config = dict(
    dataset='procedural textures in two colours, tilted and lit',
    norm_position='pre',
    hidden_act='relu',
    patch_size=[4, 4],
    depths=[2, 5, 5],
    init='kaiming_normal',
    max_steps=10400,
)
Rows from block 3 of a small image classifier, named by matrix and row number. Rows with one number belong to one neuron. Each number is 128 + 24 x the weight over its row's rms, rounded and kept within 0 to 255. All counts start at 0. Numbers have three digits each.
After each neuron's rows are labels from the 100 images, of 14976, where the neuron reaches its highest value: "top examples" is what is common among them. Only what is clearly more common there than usual is listed. The data: procedural textures in two colours, tilted and lit. In brackets: how many of the 100.
# fc1: MLP up (model.blocks.3.mlp.fc1.weight, 512x128), inputs 0-63
# fc2: MLP down (model.blocks.3.mlp.fc2.weight, 128x512, transposed), outputs 0-63

fc1.58:128066128128128128128128128128128128128128128128128128128128128128128128128128128128070128128212128168128128128084128128128128128128128128057128128128128128128128128128128005128128128128128128
fc2.58:128128128128128128128128128128128128128128128128128128128128128128128128128128128128128128128128128128128140132129128153129128128127128128101124128128129128128128128128128128128128128128128128
top examples: black (51); ground colour: black (42); white (41); pattern colour: white (31)

fc1.87:128127122128130128128127127128128128128127128128128131128128128125128126127126128128128126128127128128128130121128128127128128128129128129128127128131128129131128128128128109128127118128127255
fc2.87:112161127128089129117123138140104133127128139128139135129128128113152123130119133124125137124137154127115083042099139081129107130094129147126162142129094135136142134127120125128128126130107221
top examples: grey (54); pattern colour: grey (51); brown (46); ground colour: brown (43)

fc1.407:128128128127129128127127128129127128127174128129128128128128127127128127128126127105128129128135129128128128117127128128129127128128128129128128129128125129129129129128159110128128128128128128
fc2.407:108118175015132132085126104143118107128139145127175059134146103147135123135147113119131169130131128128097131128136123128163087124147129128136034134121151127142131138126086127134138128129133166
top examples: purple (60); pattern colour: purple (60); pattern colour: blue (34); ground colour: green (28)

fc1.344:128127177128128128128127128129128127128152129128106161172139128128128128128133125083131128128128128126128128129128129128217126128128130129128187128128071128128129141127150128128131128128129172
fc2.344:128128128004127134048099099131127111128138148129132126147128128178132128141131128125126134128237132129092128128139119126192087128153135128128128137128126128137128132127126128128130113128128132
top examples: purple (63); pattern colour: purple (63); ground colour: yellow (34)

fc1.477:128127126128129128129123128128129127128165129129128126126125128130127128128127128084128125129123127128146129117128125128127130128130128127128125126129130128128127128128128131129127106128127125
fc2.477:125129169125127128109127124127128125131128074128130127128111115117139100139127128127144128132110085128128131107111128113149115159133126126130129128220117168125127136116171128140109127146110127
top examples: grey (55); white (45); pink (42); pattern colour: pink (36)

fc1.198:128128127128128128127128128129128128128138128128128128128128128128128128128128128001128128128137128128128128128128128128146128128128191128128132128128128110128128128206128128128128128128131157
fc2.198:067128211128130128093128103128128164126139128155128116128143116129152128101130126128129134128206127133127128156128128133153127160134128128136125129126136116135098142128103200128127128125101129
top examples: grey (80); black (57); ground colour: grey (50); pattern colour: grey (30)

fc1.306:127128129128128128128129128128128255128128128128113128128128128126129128128227125128128128128128128127128128111128128128128128129127128128128129129128123128143000129128128127128128118128128144
fc2.306:129125149109142129127129118137103119127131127127133100130124116128126111125113155126084140155141193130129129149129108130135127109122135160255123127094129137128129126129121133128140133111137156
top examples: green (79); ground colour: green (52); purple (48); pattern colour: purple (35)

fc1.396:128128128128128129128128128128147128127128128120128128128130126128128127141128128128128128100129128129128128128045128128128127128086128128129126128128128128132112128128128131128128128128128184
fc2.396:210145128128119128168130121128135125125121111128127184126111123129125176124163128170133115119121128128133133157135120128130146128142121138143175125129102128129128121128127130127124131130129119
top examples: black (48); ground colour: black (36); pattern colour: white (31); ground colour: brown (28)

fc1.147:129127128129134128128128128123130152128136139125128128128128128057125128128207081010128128126128128128128129047128128128128128130130128119129128128129128000130078128130128128129128128131128128
fc2.147:126129134126128146123130123128128127131133129128128115128128128128130002128031148119106139135229178129126127136129123147130128124128127124129127128119127125131126128126125132079128128086128132
top examples: green (53); pattern colour: green (53); grey (47); ground colour: grey (45)

fc1.230:128128128128121128128128141128126128132134127128128127127127168128127133127146130129128128129127128129128128129128127128128128126128130122126128127128079129127128127128128129128138129127131149
fc2.230:128142079157089121130126185126091128134108132127128129122114204099144133128098159132101121126098152132125112063118128095098128129116121115125149136136115135128127128129173127131125111157113126
top examples: grey (51); pattern colour: grey (44); red (41); ground colour: red (41)

fc1.33:128128118128062128128128128128128128129127128128128128127126172128129129215128130025126125128128128128114128123147128128110129128127102128128128128128128128128128127128128128128128126129128127
fc2.33:115115126116068128035128138137049109157167149107128129133179149129128137120130144046130131133207183128128130128143138140145016101128129133133165127115128128125130123124114124127160131123138128
top examples: black (38); ground colour: purple (33); pattern colour: yellow (30); pattern colour: green (26)

fc1.466:128130049142098128129128128093128241128127127130128130126128128128128128175128128128128126104128127128129127039048130128128128129127126126128127128137128000128120126128143089128128100129128128
fc2.466:134128112137125127132129255126129129128082128047128181128127154121128175137125126125125071107128129094138121105128142128119148135128126126112132128128128126107139121130139059096128126129128114
top examples: purple (55); pattern colour: purple (55); grey (44); ground colour: grey (44)

fc1.238:128128128128128128128128128128128128128180128128128128210121128128146128188128128128128128128132128128128128128160128128128128128128128128128128162128128119128128128128128127128128128128128128
fc2.238:128132120127132128118128120125129128128124123132129101128043148128128128130128130132128126129103136129128125177127016124128182126181128130133125127109134131127128127126129168128127128056128125
top examples: purple (39); pattern colour: purple (28)

fc1.106:128127128128128133127128128129128128128186128097128135129129127127117128128128125128128128127133128128128129033128130128129128128128128129129128128128121127129129128128127123128127129127139230
fc2.106:121133150117124129123126126133127133128182131081128174131201111129133116128143127121130130128228131128123113125127186127148120129097135156127128133114126128132128130125114128128137127128127186
top examples: grey (70); pattern colour: grey (63); black (45); ground colour: black (35)

fc1.382:129127128130130128129128132128128130126232128128128127128128126124128125127127124128128128128128128130128131013128157130126128129129128131214128128128127028132128133128127129065128128128126132
fc2.382:112128169107128128109132115126131137147209127128128127128178114093127118128123134124124129131158144116126127129140155153164139128035128128095113122111139122128131124125114128127126126111130134
top examples: grey (74); ground colour: grey (66); teal (49); pattern colour: teal (49)

fc1.479:128127128129131128128128128128129128127126089129128151128085127128128127128126128130128128126127128129128129128128127129128128130130127130129126128129128128128128119130127129128127109128127127
fc2.479:148125107158061128151127162130127118132071129125129130128120187160123169127124152159140126120065112126130124128132114113052125125126121128128130126106132127123129107128133121128129128141129073
top examples: black (68); yellow (51); pattern colour: black (45); ground colour: yellow (32)